Rows from block 5 of the image encoder of a small image captioner, named by matrix and row number. Rows with one number within an expert belong to one neuron, the router's apart. Each number is 128 + 32 x the weight over its row's rms, rounded and kept within 0 to 255. All counts start at 0. Numbers have three digits each.
Before each expert's rows are labels from the 100 images, of 14848, where the router gives the expert most weight on average: "responds to" is what is common among them. Only what is clearly more common there than usual is listed. The data: views of escape-time and Newton fractals. In brackets: how many of the 100.
# router: router (encoder.blocks.5.mlp.router.weight, 16x256, trained with AdamW), inputs 0-127
# up: expert up (encoder.blocks.5.mlp.up, 16x128x256), inputs 0-127
# down: expert down (encoder.blocks.5.mlp.down, 16x256x128, transposed), outputs 0-127

# expert 9
responds to: close-up (46)
router.9:195151068145162160155144097198150153159141142103158098118075157109097137134125123107108078171125179187090112163086117080172164168143121120097122180098146058175069108114134154075149171112127096119140093087118124150149185167176147131104175144146172117100110091123153087180135120121166111092106159133173166168154095151114096185147125120129180168113110131156152101099113156069140113102152
up.12:142070130140138117165112178095128086114124113156119087143157097141085056173094133060169150202141138147170166112120071128110110101078122139137175152115122130152142163139115116114142135144172080195135073104168096160117168120188176139167081097105134146157169118156114124167151148132161166126057099146124154134100194133126166129103117070106134209124183135137120161087159144182123145070160
down.12:109143135126135168114115175099157124113145099175082131103086173077131130135167129185103099101107113098086113202139126192184132158123072129121131098141122150088083201082166090122150139130088133140118130168090091095105155152038118105127107128155128082135017165092141175135120170141165131161133166070144166135125164132152081106132133096167157113143098163176128118176099132150115129098133
up.13:156083097114147113105151092105093176013156121117096091160109182096141138161107042140123104141107140133147183107086096113059166162127123115126122137122098066115155185089145126132148197099096087074161096161111181120090183167116125114107154157130141154102136075099123167111172142159112195123162108182130124133136092140140079130097044102180194071123171128155144167115129069164109111147094
down.13:083173144119140125147109018140121147126159107101151118157125122049100141076166106108108180189127173144136148134123107204172125119117143152147079165127107096163166124115162122149127164137120168097154107098076144144189141120094115091133144137145084151107160136136103101203107170153145138117106166156175133106136135110148169150094104069146131112080164169179123118119133143139134201113111

# expert 11
responds to: dark (42)
router.11:160098095101134147053090115126165131163108148128167127098054144167123128130161173096161104148122141153119117157149063133140158164117125143087151155139135084145099107126116147095158141075144103156114109103143156120122170131129164162124196158136182137106163146081156062140173097108146098087084166100122167109081120189128121145128131167196131161145130081193138064143077157098130171102153
up.0:075150178111137139129087114081108124142133134090096124158199143121133089130123143117104178089152129130098104141123150136049080143147169175115160105116129170136224087150097105134096149131148174166118085186157113185127185086089185147115181113149135166100130164135118103100131095090169136117108145174175108115098171131109113104095143092108092155161141148128149175064110127108096171080084
down.0:138135095148168177091129167172101094089076096104111161141149153097053122170138145076101176141085160117184111127036105136169124083172084106134132099146136138108113076127078162124111109124174121122125110135154148189175162136146126144106165158115117131136110104191112202183169088156090115161139157142140144124165100107115133193143105101092115135075196152203151104120118156108113125088145
up.1:148104139204151213147158151119077069105083125180135127098103120054120113129126143142117108132102166097136110146161099140087127163134066063100151086101237148146169123060215140182131154087047123118044083114130069103113122125066182132132130092116136106119182126117115135154101115151103071135101158101135108099136087109119126161140130128122144131087096132150126143111103140111102097104154
down.1:151143152054125148139135131073099150137096093129143098162098113086115164157180179110091144084170100169139110173096171147184163116142142097073118089099169148132097139146153148130064142142126085119132132046087116075147112108187169099170100123137121148069093132151112095096116096102150159114167077129085124122181138149128110068101135108124120142100142091169077130060156096178162153133154

# expert 5
responds to: grey (46); sine Julia set (36)
router.5:158106107118127173131166176174152142129098145131105169138087124077087112140069165080127081091128104180142076192130091124159107120145117129124175161082128103153092107127103058132154136111114108130138129152165143173053156155112182165128150184165145111094131065145136093143123109171176184116148164154130099114153137106100178114123131108131124161193105110117140091121171137114111130166138
up.0:155127106153143150090113145080131084140142095109095132133124144096094182159111198128156076119167126128101114128147160125145126170179169140085099112166100119138091107111147153115094101093162160136182173058111129157145135184147141066083084136100100084146107105137176030093112123174147085146114193110117071139123159094173148146089121101159086114160147101145068122104157172115144096113073
down.0:116065093154128118111174140111103201092119100134155158153160084173165150165122137128109127148138166089132164146142131166134171122151140078150164148122125123139125157118098134077097145127122116107202132157134129132051098130111096049138202128099111160080161115177158139138162099107136153142100167126124130158143066156127077172108123121077115131137169144133125134107152123132105051085119
up.1:113099123107109187097156148134133138120169100115108187126155136153175114075116112128072147191048172128171141140154212094138122086140103119180137178181113142201121131153149161157163130105135101117125135166104089104169136120140120110155107130125161127134087083144125164118108083100151151110173092076133106187111166141113127165085091139134144104146189104152159096124117162104137134134017
down.1:128136165141121097131151127138104180113182065129159154104121137103092163119078135091119049117172078166144161117088124169109141103133091137120136102189121139056125133115119058077113141137137121206138167130123122165139162112117160103136135134185131193137073147140128144159219154117145142181098135119125194125139096075096136125157166078098143093085128075091122114123228110118130163109131

# expert 6
responds to: cubic Julia set (38); Julia set (36)
router.6:166075121135111107112134114124162134114125159109139146160118106168089164067056142168041146094119106132109140129164139153111149124132125144189157084120130156145098089170155142108067063124143135099171191168062177131156072187130115178148125145030108116145144141118129120143124074126180133143138147172116080113140178100071146121128129114123092104128154123076154120122163082160128161166062
up.0:121092083139128116122152160130117099128064126151121136077130154143110133171143064130149100117167144142159108117122137130084173152157144179151075138135141083146129105186132140094107166105157096128107147127207176128087094127112139192058157122175163075143188058140072104136125123067168141144119104120138187098134093125156116178187088118141149149125120152140106130146092133102136117072118
down.0:183176152096122112105102120105097113171149112186146106122102106112103080159134133183122132159143215106101168094180181122159109117108117175123165182145120135119121105122152104048079071130179085130087108149129103102153152175111047140134138091103168120125141157110085167099105143071161108143068173131136123086079111135112162144087114076152140119166118103120099132130192152092125157125137
up.1:060140200111154175155137084163117166132087159125190139138129125201088127096105149099126111163114103140135161132174060213121126199108193131130083115035146119154131144147109121126119169182146126134064112110155112150065082124140121180152164135091180145107119104094117163081119139126085149132098144050100122138156102095172134130088193186155174167128131131125119103148168101128138138196181
down.1:164161138113162142130104142140121068159148090153128187140126138141139085135133108100149112107121074129126191107128118091093150116185151135094087087106084179121116153142103094167121103095106042114071061100104107110129156150194116132189115110063142175162184162114065116164112184112138173085088066151095152124202153091132117118173117125136135079133123090093118118109092097209099115123177